python train.py --model="image classifier" --dataset="larger renderings of crowded toy scenes" --train_examples=90422 --image_size=32 --crop_scale_min=1 --horizontal_flip=false --translate=0.12 --targets=["largest object"] --num_classes=30 --arch="convnext" --isotropic=false --norm="layernorm" --activation="gelu" --mlp_ratio=2 --inner_norm=false --drop_path=0.1 --patch_size=[2, 2] --depths=[3, 6, 3] --widths=[64, 128, 256] --kernel_size=7 --label_smoothing=0.2 --loss="cross_entropy" --init="xavier_uniform" --residual_init="none" --optimizer="muon" --muon_scale="spectral" --lr=0.016 --momentum=0.9 --nesterov=true --orthogonalizer="newton_schulz_5" --adamw_lr_other_params=0.0012 --grad_clip=3.0 --steps=23700 --batch_size=128 --epochs=33.5 --lr_schedule="wsd" --decay_fraction=0.2 --final_lr_fraction=0 --warmup_steps=710 --weight_decay=0.02 --adamw_weight_decay_other_params=0.01
Rows from block 9 of a small image classifier, named by matrix and row number. Rows with one number belong to one neuron. Each number is 200 + 20 x the weight over its row's rms, rounded and kept within 0 to 999. All counts start at 0. After the name is the row's rms in percent of the matrix's.
After each neuron's rows are labels from the 100 images, of 14976, where the neuron reaches its highest value: "top examples" is what is common among them. Only what is clearly more common there than usual is listed. The data: larger renderings of crowded toy scenes. In brackets: how many of the 100, against the usual share in percent.
# fc1: MLP up (model.blocks.9.mlp.fc1.weight, 512x256), inputs 192-255
# fc2: MLP down (model.blocks.9.mlp.fc2.weight, 256x512, transposed), outputs 192-255

fc1.52,087,163,163,203,225,187,205,216,164,253,185,218,223,223,196,210,192,192,230,221,200,184,181,178,226,197,220,213,201,221,175,200,202,203,191,209,170,240,210,205,198,180,216,207,181,197,184,221,205,201,231,229,225,225,225,211,210,210,219,221,217,195,226,232,232
fc2.52,087,190,194,212,211,183,204,189,198,192,224,215,180,227,195,201,218,158,213,199,235,218,213,202,201,237,183,157,169,215,198,201,236,223,226,207,187,231,205,205,227,192,207,231,221,212,184,186,155,214,164,191,203,202,162,203,189,195,250,209,236,211,219,193,218
top examples: duck (78 vs 12.7); largest object: duck (71 vs 2.7)

fc1.280,101,227,227,179,165,242,213,204,200,227,171,224,190,201,205,222,151,210,174,169,221,206,196,224,172,188,213,214,200,205,208,215,238,198,187,208,207,210,196,225,167,214,208,219,207,190,228,203,200,200,213,217,216,226,203,210,214,175,188,188,194,163,237,247,202
fc2.280,106,194,185,191,238,190,215,184,218,230,219,205,185,176,232,183,221,249,201,223,191,192,181,190,203,205,208,173,219,203,189,164,193,188,200,198,189,194,186,184,190,201,182,186,212,206,208,205,186,215,214,191,156,217,188,203,216,228,214,188,170,162,174,195,189
top examples: rocket (85 vs 12.5); largest object: rocket (78 vs 1.7)

fc1.458,094,207,185,244,222,201,195,210,194,210,220,179,206,191,214,162,204,192,179,201,254,175,242,203,162,213,195,156,210,211,230,171,177,206,230,217,204,214,158,206,206,203,210,227,202,211,161,212,191,204,215,194,280,202,208,181,221,237,198,190,207,228,212,212,210
fc2.458,093,205,218,207,187,249,199,191,203,216,238,217,208,164,210,205,186,209,217,234,209,185,201,197,187,187,150,222,211,212,214,173,167,192,194,188,186,182,200,221,193,186,188,186,160,219,197,172,224,225,174,172,224,202,205,205,190,176,202,204,190,205,216,172,180
top examples: table (75 vs 12.8); largest object: table (71 vs 3.5)

fc1.505,095,203,181,205,240,181,183,184,190,239,217,205,209,220,223,189,197,170,177,191,241,178,217,204,150,190,180,184,212,194,221,199,215,261,180,188,159,233,226,195,203,183,208,242,190,196,208,190,174,218,202,181,189,207,205,196,209,189,203,181,205,209,201,152,189
fc2.505,100,240,197,204,229,159,222,233,207,182,178,233,196,158,213,194,202,181,237,205,213,196,199,196,225,177,173,178,250,199,179,198,193,190,158,157,186,196,195,219,204,202,191,194,159,197,163,151,214,181,186,180,183,187,177,162,170,215,199,230,193,190,206,217,183
top examples: dog (99 vs 12.2); largest object: dog (88 vs 1.6)

fc1.63,090,177,210,202,181,183,213,181,206,193,206,190,212,197,205,219,232,180,227,219,202,168,240,225,184,211,191,240,213,188,188,244,176,170,225,200,206,195,196,211,169,222,169,217,215,221,229,201,192,198,218,206,237,203,187,211,201,218,173,160,210,195,197,211,211
fc2.63,094,194,189,215,203,178,214,217,164,183,196,202,174,179,216,200,215,169,174,204,214,212,222,210,249,188,167,178,173,200,167,204,220,233,185,177,202,183,179,194,200,211,216,208,211,192,231,213,191,165,205,186,174,218,225,228,219,175,186,214,184,182,171,199,205
top examples: table (100 vs 12.8); largest object: table (98 vs 3.5)

fc1.164,098,214,218,212,236,189,235,224,170,184,227,213,222,192,211,168,186,176,188,211,208,183,197,197,201,208,184,223,173,207,205,202,181,206,197,226,191,214,220,213,199,192,206,229,199,172,223,160,226,176,203,219,232,185,199,238,183,226,200,183,199,217,184,183,202
fc2.164,099,204,184,179,190,166,170,181,213,233,196,186,180,185,217,223,192,235,192,203,188,184,197,202,216,180,190,235,189,204,194,195,171,170,179,192,200,197,188,232,197,175,221,201,183,238,206,184,190,191,219,172,207,191,192,195,226,215,157,223,201,197,171,169,214
top examples: dumbbell (100 vs 12.5); largest object: dumbbell (90 vs 2.6)

fc1.47,136,214,115,202,213,198,176,197,201,205,224,208,189,200,199,223,196,212,199,197,186,182,190,212,198,188,208,223,190,193,186,200,184,210,177,175,224,219,201,192,199,180,221,171,201,184,209,217,206,180,172,218,205,201,195,211,164,200,224,184,267,198,187,213,177
fc2.47,126,187,132,211,195,197,205,196,185,191,177,193,157,202,189,207,202,182,223,198,203,198,178,194,224,174,190,165,225,197,208,199,191,220,190,213,278,215,197,200,199,193,199,189,188,207,174,206,199,198,240,191,190,188,180,211,210,190,194,218,225,213,212,215,197
top examples: mushroom (56 vs 12.1); largest object: mushroom (51 vs 4.9)

fc1.189,105,185,194,194,200,232,211,181,215,159,202,205,182,246,209,218,222,235,213,225,193,190,153,222,193,210,169,228,223,207,212,179,192,214,191,210,209,211,235,210,208,173,233,162,200,191,204,198,198,174,210,170,204,222,200,227,214,168,188,222,234,194,222,202,182
fc2.189,106,203,215,240,176,234,225,243,177,191,237,206,201,191,183,164,197,193,241,207,181,188,178,177,204,199,205,207,164,178,207,208,206,191,192,176,199,202,221,226,201,257,191,174,221,219,159,227,178,191,213,219,215,198,189,189,187,228,250,170,234,205,205,219,161
top examples: duck (100 vs 12.7); largest object: duck (93 vs 2.7)

fc1.180,080,204,190,215,194,247,201,185,185,206,202,194,216,221,207,192,180,165,179,155,220,184,159,240,202,196,190,194,206,187,241,172,180,194,167,230,186,201,182,221,242,210,193,232,215,165,179,183,193,210,178,186,223,184,190,216,208,201,223,200,184,219,170,190,189
fc2.180,091,188,193,196,197,212,165,200,227,225,189,216,183,211,220,184,235,197,209,195,193,208,192,222,204,192,176,213,209,196,174,204,205,199,191,217,214,183,233,177,216,219,204,256,215,203,210,204,218,195,199,200,204,174,202,236,171,193,171,181,184,223,178,178,194
top examples: table (100 vs 12.8); largest object: table (99 vs 3.5)

fc1.98,096,178,215,213,196,188,220,193,223,217,199,183,187,191,193,229,212,220,174,204,228,203,226,197,176,232,226,215,195,211,231,175,178,159,182,223,219,200,195,187,214,208,206,242,243,225,154,202,242,225,186,183,217,212,203,211,213,229,215,216,192,196,193,174,204
fc2.98,101,218,200,218,169,200,197,224,195,167,169,202,209,205,178,178,191,203,209,184,242,203,213,183,182,206,209,190,166,205,202,209,219,240,196,236,195,177,189,185,207,182,226,153,210,194,199,185,224,196,198,204,213,182,191,215,212,212,145,228,212,208,209,220,217
top examples: airplane (74 vs 12.5); largest object: airplane (58 vs 1.4); boat (34 vs 12.3)

fc1.278,118,223,237,217,217,221,207,209,178,205,181,182,216,190,193,183,195,219,204,215,203,163,216,178,176,230,167,201,187,212,217,217,221,170,179,202,214,217,212,186,158,197,195,201,191,229,172,235,188,178,229,179,227,191,207,197,242,195,212,185,190,202,201,190,234
fc2.278,114,209,187,194,176,189,196,227,196,221,225,204,195,210,201,192,211,207,214,191,198,212,217,192,194,183,157,190,207,181,185,191,214,183,187,182,246,199,174,152,189,198,204,188,231,209,210,201,208,201,212,196,229,231,197,191,210,208,199,193,188,210,199,182,221
top examples: table (53 vs 12.8); largest object: table (45 vs 3.5)

fc1.236,104,226,182,205,222,213,174,175,202,184,158,197,180,226,193,213,172,155,213,189,195,203,227,215,214,177,218,168,221,221,221,220,201,185,196,221,186,202,187,195,179,169,162,237,242,225,179,171,198,236,193,225,192,181,195,187,222,192,211,178,197,150,196,225,190
fc2.236,110,195,193,208,187,186,198,200,206,200,194,220,178,187,216,171,190,196,214,234,169,209,221,190,167,188,174,179,203,191,188,212,206,182,197,216,191,216,230,175,183,196,163,203,203,201,227,225,159,214,162,205,225,198,196,203,196,155,193,222,209,172,157,212,188
top examples: rocket (99 vs 12.5); largest object: rocket (90 vs 1.7)

fc1.316,106,186,199,178,157,189,221,188,217,232,177,188,198,208,208,195,176,197,207,243,203,184,212,219,205,197,202,228,249,175,189,213,200,144,218,211,211,212,185,186,232,230,231,226,202,185,227,211,225,189,188,204,180,190,235,196,197,223,183,214,186,189,199,171,202
fc2.316,102,185,178,218,235,201,200,243,186,193,216,182,201,205,188,221,204,196,221,208,144,190,230,178,192,210,220,185,203,211,215,156,193,206,227,188,180,198,216,241,178,195,225,183,177,179,166,188,185,168,213,174,156,174,203,193,179,158,243,150,185,210,204,193,190
top examples: sofa (100 vs 12.7); largest object: sofa (99 vs 4.9)

fc1.104,098,179,199,214,172,183,210,193,227,193,200,202,232,215,189,171,173,224,191,171,179,207,198,197,187,184,200,210,187,193,190,191,167,209,197,191,225,210,197,195,178,195,180,198,203,205,201,190,187,213,204,205,250,197,193,186,232,212,189,174,200,174,230,197,170
fc2.104,098,158,199,210,186,203,168,211,193,193,195,224,200,179,208,201,194,192,208,195,213,172,217,172,189,177,230,194,208,198,227,241,223,201,197,220,193,170,205,197,178,226,178,184,220,181,234,185,178,229,207,213,229,178,202,168,215,163,202,217,220,220,178,221,191
top examples: rocket (60 vs 12.5); largest object: rocket (41 vs 1.7); largest object: pine (25 vs 4.5)

fc1.181,087,181,194,212,206,225,205,201,188,188,226,210,191,233,206,202,168,233,197,190,191,216,199,209,202,219,200,200,223,225,167,201,188,195,187,189,242,197,212,203,199,190,153,214,232,223,249,224,190,211,216,183,182,195,211,210,230,231,216,204,213,177,181,149,188
fc2.181,086,224,201,219,215,192,204,186,210,177,188,166,196,185,199,169,186,220,202,173,187,203,209,193,219,222,184,201,206,211,200,182,209,231,221,232,182,219,206,178,212,169,210,179,236,247,203,224,197,179,159,197,226,185,209,197,212,206,169,206,195,202,200,194,189
top examples: mushroom (39 vs 12.1); largest object: mushroom (31 vs 4.9)

fc1.119,073,193,198,183,169,248,206,213,212,166,208,198,219,164,200,217,207,237,206,212,214,202,185,216,185,198,187,210,214,181,211,189,195,183,170,217,207,232,210,209,214,213,175,180,179,164,205,194,191,181,203,183,201,230,207,243,214,192,195,206,243,199,235,168,175
fc2.119,083,203,194,239,216,178,199,170,232,181,202,180,180,183,225,166,221,215,203,201,197,182,211,168,195,219,254,190,209,232,180,234,224,197,177,171,210,180,171,231,210,154,208,190,178,180,179,206,213,185,192,185,210,243,193,237,215,212,233,207,210,195,219,209,201
top examples: mushroom (99 vs 12.1); largest object: mushroom (97 vs 4.9)

fc1.250,088,194,195,194,195,219,169,207,197,216,155,233,192,187,213,169,192,228,214,167,205,159,169,188,197,216,213,203,216,211,204,198,207,253,160,223,201,192,201,201,203,216,192,238,224,236,218,183,203,199,256,176,204,217,163,196,225,229,199,176,217,205,238,192,182
fc2.250,084,189,200,217,220,215,173,210,203,175,237,199,182,188,164,218,185,205,201,219,189,187,170,161,199,193,224,256,187,237,199,194,208,205,213,179,168,206,180,205,199,176,194,175,215,186,212,211,205,181,213,195,194,201,189,196,196,198,201,238,154,205,170,223,180
top examples: house (99 vs 12.7); largest object: house (98 vs 6.6)

fc1.136,073,213,195,187,177,206,220,179,202,193,228,186,163,181,199,194,185,177,206,237,204,196,195,228,200,209,209,184,175,234,212,215,183,206,201,221,173,197,184,184,193,199,247,178,197,182,189,202,218,231,209,214,195,201,201,236,126,205,186,210,203,188,234,216,244
fc2.136,076,201,201,186,211,148,198,192,183,194,223,210,232,223,216,169,194,206,156,210,173,152,200,187,202,210,188,223,207,228,207,192,232,235,190,224,207,188,212,194,201,200,218,202,181,223,187,171,206,199,209,215,190,222,187,224,231,200,224,221,224,199,190,179,205
top examples: dumbbell (90 vs 12.5); largest object: dumbbell (83 vs 2.6)

fc1.353,086,183,197,206,224,188,230,200,164,180,192,215,208,214,212,181,200,175,195,217,197,265,180,194,220,188,177,206,196,205,208,173,219,209,189,172,181,167,189,199,201,147,206,184,232,203,193,225,169,157,211,205,221,186,178,224,194,231,191,213,209,182,198,187,202
fc2.353,089,176,224,212,215,215,229,196,163,205,208,206,185,211,189,173,212,211,201,223,210,173,197,150,191,226,222,185,214,231,200,231,176,193,182,201,194,202,221,189,163,195,202,218,215,205,177,182,189,216,189,189,202,220,203,220,187,202,210,199,204,188,211,210,176
top examples: duck (63 vs 12.7); largest object: duck (54 vs 2.7)

fc1.3,106,168,229,228,191,268,185,221,211,176,218,200,212,227,203,201,194,184,219,175,212,221,196,211,225,193,155,246,213,238,202,217,179,164,227,204,231,200,199,200,157,199,179,213,242,186,186,224,221,225,192,210,204,228,194,185,187,193,207,256,175,178,181,227,208
fc2.3,107,198,190,172,262,173,224,175,208,155,179,203,174,178,193,219,192,207,199,200,190,168,210,185,168,203,160,182,229,186,167,172,204,195,213,209,189,187,209,230,163,223,166,178,204,196,192,182,157,197,190,194,217,193,205,168,194,213,216,187,192,165,178,189,207
top examples: dog (80 vs 12.2); largest object: dog (70 vs 1.6)

fc1.406,123,192,229,226,203,227,168,225,180,203,212,188,183,207,203,199,207,197,213,205,204,148,188,191,176,206,200,199,188,205,200,195,195,187,164,157,191,204,219,196,217,192,195,194,201,208,209,204,215,198,190,223,198,204,191,217,209,193,222,235,193,216,185,211,202
fc2.406,125,169,200,195,196,196,188,209,204,171,184,209,173,211,203,237,187,206,201,184,215,190,198,199,177,187,172,222,200,207,178,202,164,204,182,207,234,221,218,222,200,217,211,216,199,169,216,229,180,237,196,227,205,216,175,203,212,171,185,182,202,192,196,233,192
top examples: sofa (51 vs 12.7); largest object: sofa (45 vs 4.9)

fc1.97,098,155,207,218,208,185,163,195,187,233,200,181,202,201,196,166,164,219,203,195,246,190,205,192,198,201,200,218,226,250,160,210,176,179,161,224,186,203,194,231,201,194,201,201,159,228,148,240,204,214,188,191,166,207,188,210,213,236,215,225,192,184,180,192,218
fc2.97,102,216,217,150,190,224,202,199,174,178,208,191,196,181,184,207,226,187,228,170,217,225,209,212,213,167,180,223,204,170,238,199,207,185,190,206,210,200,196,252,179,210,209,205,238,233,190,181,204,207,171,230,212,206,207,225,154,183,183,198,171,232,234,221,198
top examples: sofa (94 vs 12.7); largest object: sofa (93 vs 4.9)

fc1.88,130,193,186,168,186,184,192,192,191,232,180,215,223,218,215,163,226,211,173,196,167,169,194,210,230,183,201,179,213,177,226,184,229,193,210,151,185,182,169,193,202,188,206,169,182,181,183,212,252,166,189,203,184,183,193,226,184,196,198,197,188,199,182,218,204
fc2.88,126,186,180,203,166,213,167,235,217,217,172,195,172,210,169,170,176,192,169,168,198,206,188,235,195,204,170,212,154,178,185,186,145,195,190,247,215,183,209,200,165,190,225,209,213,176,232,206,193,241,197,230,176,195,202,209,226,200,198,201,246,211,206,209,201
top examples: house (77 vs 12.7); largest object: house (76 vs 6.6)

fc1.120,120,190,171,199,229,202,209,235,166,219,204,223,182,206,109,194,198,188,204,189,192,190,191,205,207,189,192,195,232,208,178,182,199,185,190,176,211,221,117,180,191,179,195,206,141,208,220,207,196,186,192,211,232,208,214,198,180,212,185,225,203,180,179,177,206
fc2.120,118,224,198,205,165,216,198,210,187,217,211,191,188,172,187,175,175,187,192,206,184,212,222,196,197,190,212,197,182,152,207,186,151,201,214,193,201,207,195,218,202,215,212,194,148,202,210,198,212,237,207,190,182,216,215,183,227,225,220,214,191,166,208,164,203
top examples: house (96 vs 12.7); largest object: house (93 vs 6.6)

fc1.95,107,192,215,198,218,222,185,232,208,226,202,224,188,167,195,221,183,200,189,231,183,216,167,212,197,224,171,214,165,205,204,181,193,236,229,199,208,243,212,181,180,215,222,204,175,190,218,179,193,196,228,200,196,209,210,213,204,199,229,205,195,215,190,152,175
fc2.95,115,212,223,167,199,230,209,213,199,171,231,191,192,222,223,164,202,157,192,179,200,223,205,191,209,182,176,204,212,190,216,234,212,177,222,200,161,181,201,208,205,224,207,186,185,205,210,193,163,197,234,232,203,192,213,210,185,196,185,177,146,192,211,184,210
top examples: airplane (100 vs 12.5); largest object: airplane (87 vs 1.4)

fc1.415,102,209,217,218,199,176,208,158,209,201,180,204,205,211,214,197,163,198,214,204,225,201,217,185,177,201,201,179,243,226,194,226,173,171,180,230,199,251,213,204,190,184,199,203,199,222,195,214,200,189,220,184,203,203,175,213,170,179,222,218,226,215,222,152,177
fc2.415,098,202,193,208,171,208,200,216,217,224,204,219,172,177,201,235,216,215,216,198,190,213,194,188,199,195,159,174,244,194,235,197,198,213,200,251,169,175,213,224,192,213,213,223,188,186,173,188,162,203,234,204,178,182,184,183,195,199,183,196,203,179,186,201,211
top examples: dog (70 vs 12.2); largest object: dog (55 vs 1.6); table (32 vs 12.8); largest object: table (26 vs 3.5)

fc1.350,088,196,203,213,157,208,209,195,196,204,181,189,196,192,218,193,187,197,178,198,188,179,205,182,166,197,161,198,236,188,225,168,211,236,173,225,197,183,182,173,218,209,178,237,234,204,187,242,173,222,173,158,200,169,210,147,211,188,212,164,210,181,180,193,191
fc2.350,091,155,220,194,234,211,189,208,191,235,199,244,235,260,232,231,192,148,192,169,227,176,193,169,254,219,206,221,253,214,221,195,212,222,182,192,210,220,231,178,211,187,212,191,237,192,205,212,185,198,238,185,193,162,185,213,182,178,231,226,216,192,187,194,193
top examples: mushroom (100 vs 12.1); largest object: mushroom (100 vs 4.9)

fc1.162,065,206,208,191,199,240,198,200,191,180,209,223,186,192,245,230,179,181,236,208,216,192,203,188,213,212,148,195,223,201,202,206,182,198,222,180,204,190,195,204,181,209,227,203,211,179,191,187,235,196,223,194,212,182,190,230,185,216,189,237,223,189,209,204,219
fc2.162,074,182,193,193,212,235,196,180,186,208,216,200,212,188,237,197,213,170,212,189,200,177,182,194,202,189,215,175,191,177,187,213,205,169,190,169,202,192,193,162,182,163,204,212,186,175,182,198,220,222,194,173,177,209,201,170,187,259,167,217,151,149,186,168,199
top examples: dumbbell (100 vs 12.5); largest object: dumbbell (94 vs 2.6)

fc1.123,108,195,181,174,196,196,159,231,173,199,172,210,169,194,157,201,172,195,197,217,238,215,225,194,186,214,211,184,262,201,190,167,195,146,187,204,202,207,133,241,200,178,186,190,211,186,162,191,209,199,231,179,189,207,174,173,218,197,199,194,218,187,172,228,218
fc2.123,109,233,190,178,202,210,205,225,199,175,202,195,181,188,198,177,184,183,173,191,175,205,231,213,203,202,205,201,185,221,201,191,161,209,192,190,185,197,202,244,225,161,183,226,214,185,194,209,186,211,176,207,204,232,213,214,201,225,212,223,175,196,218,220,190
top examples: sofa (96 vs 12.7); largest object: sofa (93 vs 4.9)

fc1.290,076,200,184,225,177,216,231,220,210,224,187,214,212,201,201,202,205,210,152,210,189,205,198,192,228,202,183,189,220,179,228,218,218,227,188,221,194,177,211,196,208,201,203,217,228,236,236,209,186,184,209,213,210,205,215,198,187,177,213,192,216,214,235,170,199
fc2.290,081,205,226,194,213,213,216,175,231,190,220,182,186,192,170,204,197,238,203,202,196,180,176,195,153,190,200,187,218,198,210,197,208,206,183,179,188,213,175,234,202,188,205,184,176,169,195,241,209,193,213,187,202,212,175,189,196,217,196,162,206,180,201,203,188
top examples: house (100 vs 12.7); largest object: house (100 vs 6.6)

fc1.329,085,166,215,152,208,184,224,202,221,227,217,198,169,201,201,165,212,195,189,216,198,152,252,214,207,177,201,208,225,186,215,202,179,184,185,174,193,209,199,252,203,183,199,194,175,203,220,212,180,203,179,218,202,221,192,205,229,234,215,220,209,180,229,202,216
fc2.329,090,174,225,174,218,202,181,199,213,241,235,165,214,192,200,209,191,151,218,209,187,196,210,192,232,210,171,212,170,229,198,202,197,167,196,205,223,201,220,208,200,217,218,171,198,213,183,211,204,190,214,191,220,188,223,198,215,191,230,204,209,195,165,176,225
top examples: mushroom (42 vs 12.1); largest object: mushroom (36 vs 4.9)

fc1.253,114,186,218,194,178,203,222,201,211,200,213,242,236,206,179,219,206,198,189,206,233,190,231,217,217,194,210,178,218,165,215,211,171,162,220,219,224,222,247,209,187,196,209,175,225,242,230,212,193,192,210,190,203,211,158,200,194,239,224,205,222,188,204,238,210
fc2.253,106,192,234,178,234,204,187,232,178,242,208,217,197,203,194,234,228,183,195,176,184,222,229,245,197,194,177,197,218,174,238,202,211,179,226,224,215,215,185,195,192,207,205,215,187,212,190,193,165,187,219,214,181,206,214,214,208,178,165,208,226,211,201,176,205
top examples: table (99 vs 12.8); largest object: table (94 vs 3.5)

fc1.172,099,183,206,219,207,204,218,217,215,212,162,211,212,220,184,193,149,185,225,166,191,193,210,229,197,222,219,222,210,186,176,187,204,216,191,199,208,196,192,171,173,203,217,229,188,231,181,203,230,187,221,212,199,157,229,196,182,203,215,194,208,153,220,229,203
fc2.172,100,190,195,207,193,194,198,188,192,195,208,215,230,241,216,224,202,202,185,226,197,192,230,182,190,207,251,174,235,227,210,191,173,247,184,200,200,218,166,205,196,188,213,192,192,201,202,188,225,223,226,229,168,208,202,216,173,211,215,163,164,223,212,167,179
top examples: house (61 vs 12.7); ice cream (54 vs 12.6); largest object: house (53 vs 6.6); largest object: ice cream (42 vs 2)

fc1.489,099,211,211,189,223,225,215,197,189,214,197,190,180,215,226,169,212,198,224,169,172,119,216,220,178,225,224,228,223,189,210,205,228,210,213,225,172,185,213,185,173,197,167,198,218,194,185,201,206,199,216,246,193,191,182,213,191,204,243,176,169,220,199,226,191
fc2.489,106,185,176,221,196,200,193,189,192,194,192,237,214,206,226,227,195,181,192,202,173,158,205,175,179,217,248,160,176,211,247,231,199,208,225,158,184,212,178,201,175,216,212,208,197,171,173,201,189,176,204,215,233,221,201,195,191,189,217,179,176,206,213,176,194
top examples: duck (52 vs 12.7); truck (49 vs 12.9); largest object: duck (44 vs 2.7); largest object: truck (44 vs 5.2)

fc1.198,085,203,176,234,222,219,181,205,205,199,205,193,231,229,191,214,231,214,221,217,232,258,176,230,196,209,210,204,203,192,196,242,199,185,238,196,243,188,196,195,195,198,200,195,242,209,186,261,222,205,183,190,237,189,205,185,200,217,199,238,217,199,181,252,211
fc2.198,093,248,226,163,266,209,208,192,221,196,181,208,189,200,207,231,224,215,222,201,188,215,153,159,162,200,184,206,231,238,207,190,194,221,215,191,231,178,167,181,197,203,167,197,183,169,194,181,195,180,199,177,170,197,171,217,183,191,213,210,167,191,180,224,166
top examples: dog (78 vs 12.2); largest object: dog (63 vs 1.6)

fc1.240,086,202,175,209,141,194,215,171,234,175,218,168,211,190,216,184,169,173,198,198,224,150,184,219,194,169,236,207,248,203,197,200,210,226,214,214,201,224,191,192,217,216,200,210,236,197,212,203,200,230,197,206,197,198,219,215,241,193,179,199,179,182,237,190,200
fc2.240,081,170,190,210,208,210,189,225,218,198,189,212,210,174,213,184,166,222,184,183,214,190,222,218,197,227,208,193,225,188,215,203,185,228,202,209,187,221,227,201,232,218,226,162,185,189,186,212,196,167,232,186,167,210,175,189,191,174,228,184,195,200,203,179,193
top examples: sofa (100 vs 12.7); largest object: sofa (98 vs 4.9)

fc1.108,089,176,236,228,210,185,197,185,227,179,220,213,211,221,222,227,225,175,184,216,235,199,169,208,178,224,233,203,187,201,202,220,202,186,198,220,228,222,226,203,176,201,178,204,207,188,218,222,183,223,172,211,246,219,196,196,213,188,191,228,210,198,209,232,213
fc2.108,092,186,214,209,170,209,197,224,204,204,193,229,198,214,214,218,202,161,213,214,205,226,186,228,248,227,189,194,203,177,170,268,241,195,211,234,242,186,179,202,174,207,217,208,192,211,218,194,177,179,195,207,190,227,191,192,197,183,187,210,186,212,206,192,216
top examples: table (100 vs 12.8); largest object: table (100 vs 3.5)

fc1.102,104,205,194,194,188,182,209,215,192,270,192,189,194,169,157,181,166,195,206,202,220,207,219,226,196,206,187,203,199,194,192,212,188,171,199,177,202,188,173,218,228,188,220,233,180,165,208,228,200,177,225,220,214,193,222,201,220,244,202,218,223,200,196,201,214
fc2.102,099,198,155,192,197,220,182,180,223,201,176,209,194,203,216,241,175,192,207,182,201,182,214,227,190,198,228,192,218,214,237,180,192,190,193,217,200,186,202,219,218,193,230,176,215,192,221,164,178,179,199,181,206,197,188,197,174,169,211,185,226,227,204,186,205
top examples: sofa (100 vs 12.7); largest object: sofa (99 vs 4.9)

fc1.274,100,217,217,198,222,215,213,215,226,223,183,191,250,195,216,199,177,162,178,207,212,212,195,200,239,220,225,177,231,193,226,198,211,168,185,248,233,187,204,195,197,186,166,212,229,196,169,184,174,206,192,205,218,188,163,181,179,221,199,210,211,164,210,238,178
fc2.274,094,193,186,228,185,171,184,194,195,200,194,218,171,203,196,127,177,200,227,210,220,205,202,208,174,196,198,196,210,198,196,231,194,147,196,189,178,223,207,191,186,199,201,204,242,176,211,220,178,208,184,197,213,179,204,198,199,177,195,200,196,172,189,201,211
top examples: rocket (100 vs 12.5); largest object: rocket (90 vs 1.7)

fc1.311,092,193,206,207,209,187,210,184,177,226,214,182,204,174,153,216,138,214,209,203,193,191,225,217,208,207,167,208,216,201,193,185,181,203,238,187,221,209,181,178,201,185,243,240,196,173,209,235,203,211,226,247,184,203,179,212,211,197,217,198,175,161,213,211,202
fc2.311,089,189,184,213,207,197,204,223,223,206,215,227,183,198,193,206,192,148,185,177,225,212,222,210,148,227,174,217,237,202,209,200,198,186,218,198,204,194,226,195,184,165,218,163,210,209,212,218,193,181,181,209,183,177,185,194,163,193,235,207,220,200,216,198,159
top examples: sofa (100 vs 12.7); largest object: sofa (99 vs 4.9)

fc1.365,092,175,164,170,217,199,226,204,202,238,210,217,179,164,190,188,205,191,183,209,200,199,200,190,184,226,196,231,196,204,214,197,196,222,168,208,186,180,184,207,196,192,219,204,211,195,199,196,170,219,176,196,206,173,217,249,198,198,203,199,217,227,217,203,211
fc2.365,091,220,186,214,193,206,217,197,226,235,219,200,174,204,207,187,181,217,192,186,224,244,180,211,165,168,183,210,175,188,202,194,189,185,190,213,245,220,219,188,220,191,216,183,219,218,238,219,227,229,217,188,217,180,202,211,201,182,204,202,195,194,206,226,224
top examples: rocket (61 vs 12.5); largest object: rocket (52 vs 1.7); arch (39 vs 13.4); largest object: arch (32 vs 5.5)

fc1.40,098,197,232,213,228,175,177,237,197,161,207,189,208,202,197,201,194,208,180,198,215,187,186,197,189,198,229,213,195,221,182,233,214,197,216,191,238,215,210,232,188,183,157,205,225,197,213,141,196,211,201,203,214,215,212,211,236,212,219,211,192,227,249,231,212
fc2.40,094,198,177,213,196,200,201,181,207,206,176,157,205,202,198,196,204,207,190,232,209,221,174,224,213,232,225,175,215,181,180,207,209,210,204,222,215,199,187,194,187,206,209,157,228,225,198,222,203,197,211,202,183,210,219,206,184,206,166,198,203,176,241,187,225
top examples: mushroom (100 vs 12.1); largest object: mushroom (99 vs 4.9)

fc1.118,115,186,207,222,205,158,192,182,199,237,213,238,209,195,224,223,183,170,227,218,201,189,201,200,216,193,213,217,182,192,205,204,224,220,181,197,181,225,196,211,199,224,218,157,170,229,192,183,182,192,199,185,185,220,186,195,175,199,174,201,178,180,221,194,275
fc2.118,099,207,188,199,192,221,205,218,163,211,207,210,186,233,198,222,204,172,207,172,203,203,172,213,193,193,192,196,193,194,206,244,221,233,206,191,234,192,227,177,206,216,194,216,218,183,178,179,187,212,217,216,237,208,159,214,198,212,229,204,184,231,225,211,170
top examples: duck (100 vs 12.7); largest object: duck (97 vs 2.7)

fc1.124,110,185,217,235,232,186,218,217,203,204,180,231,198,180,230,221,197,162,186,218,168,204,176,181,216,218,227,226,162,178,213,195,224,212,203,184,193,202,184,224,209,174,239,184,227,241,203,207,182,208,228,217,202,234,184,201,231,222,172,205,200,203,238,215,225
fc2.124,112,209,191,193,183,204,164,219,194,178,187,206,185,216,175,238,223,174,217,195,219,197,208,230,178,208,227,215,183,164,214,224,186,207,204,199,213,220,211,200,207,244,203,191,191,156,220,190,197,174,210,203,203,179,189,189,248,218,198,224,175,215,186,228,199
top examples: duck (80 vs 12.7); largest object: duck (70 vs 2.7); teapot (30 vs 12)

fc1.277,089,169,203,264,174,208,212,161,189,207,184,243,218,165,207,195,178,177,200,207,226,185,188,150,192,196,212,198,209,160,168,202,200,198,206,206,192,214,186,237,189,232,175,222,176,184,216,177,183,172,226,197,173,202,205,187,196,190,205,173,200,179,186,181,207
fc2.277,093,188,231,201,204,199,174,214,207,215,176,168,225,175,220,222,225,238,186,201,197,197,218,247,210,222,211,198,207,199,191,172,175,191,208,191,207,193,173,212,171,208,170,205,184,190,202,224,184,207,190,172,194,221,184,220,263,197,222,185,218,174,225,170,220
top examples: table (58 vs 12.8); largest object: table (54 vs 3.5); house (49 vs 12.7); largest object: house (44 vs 6.6)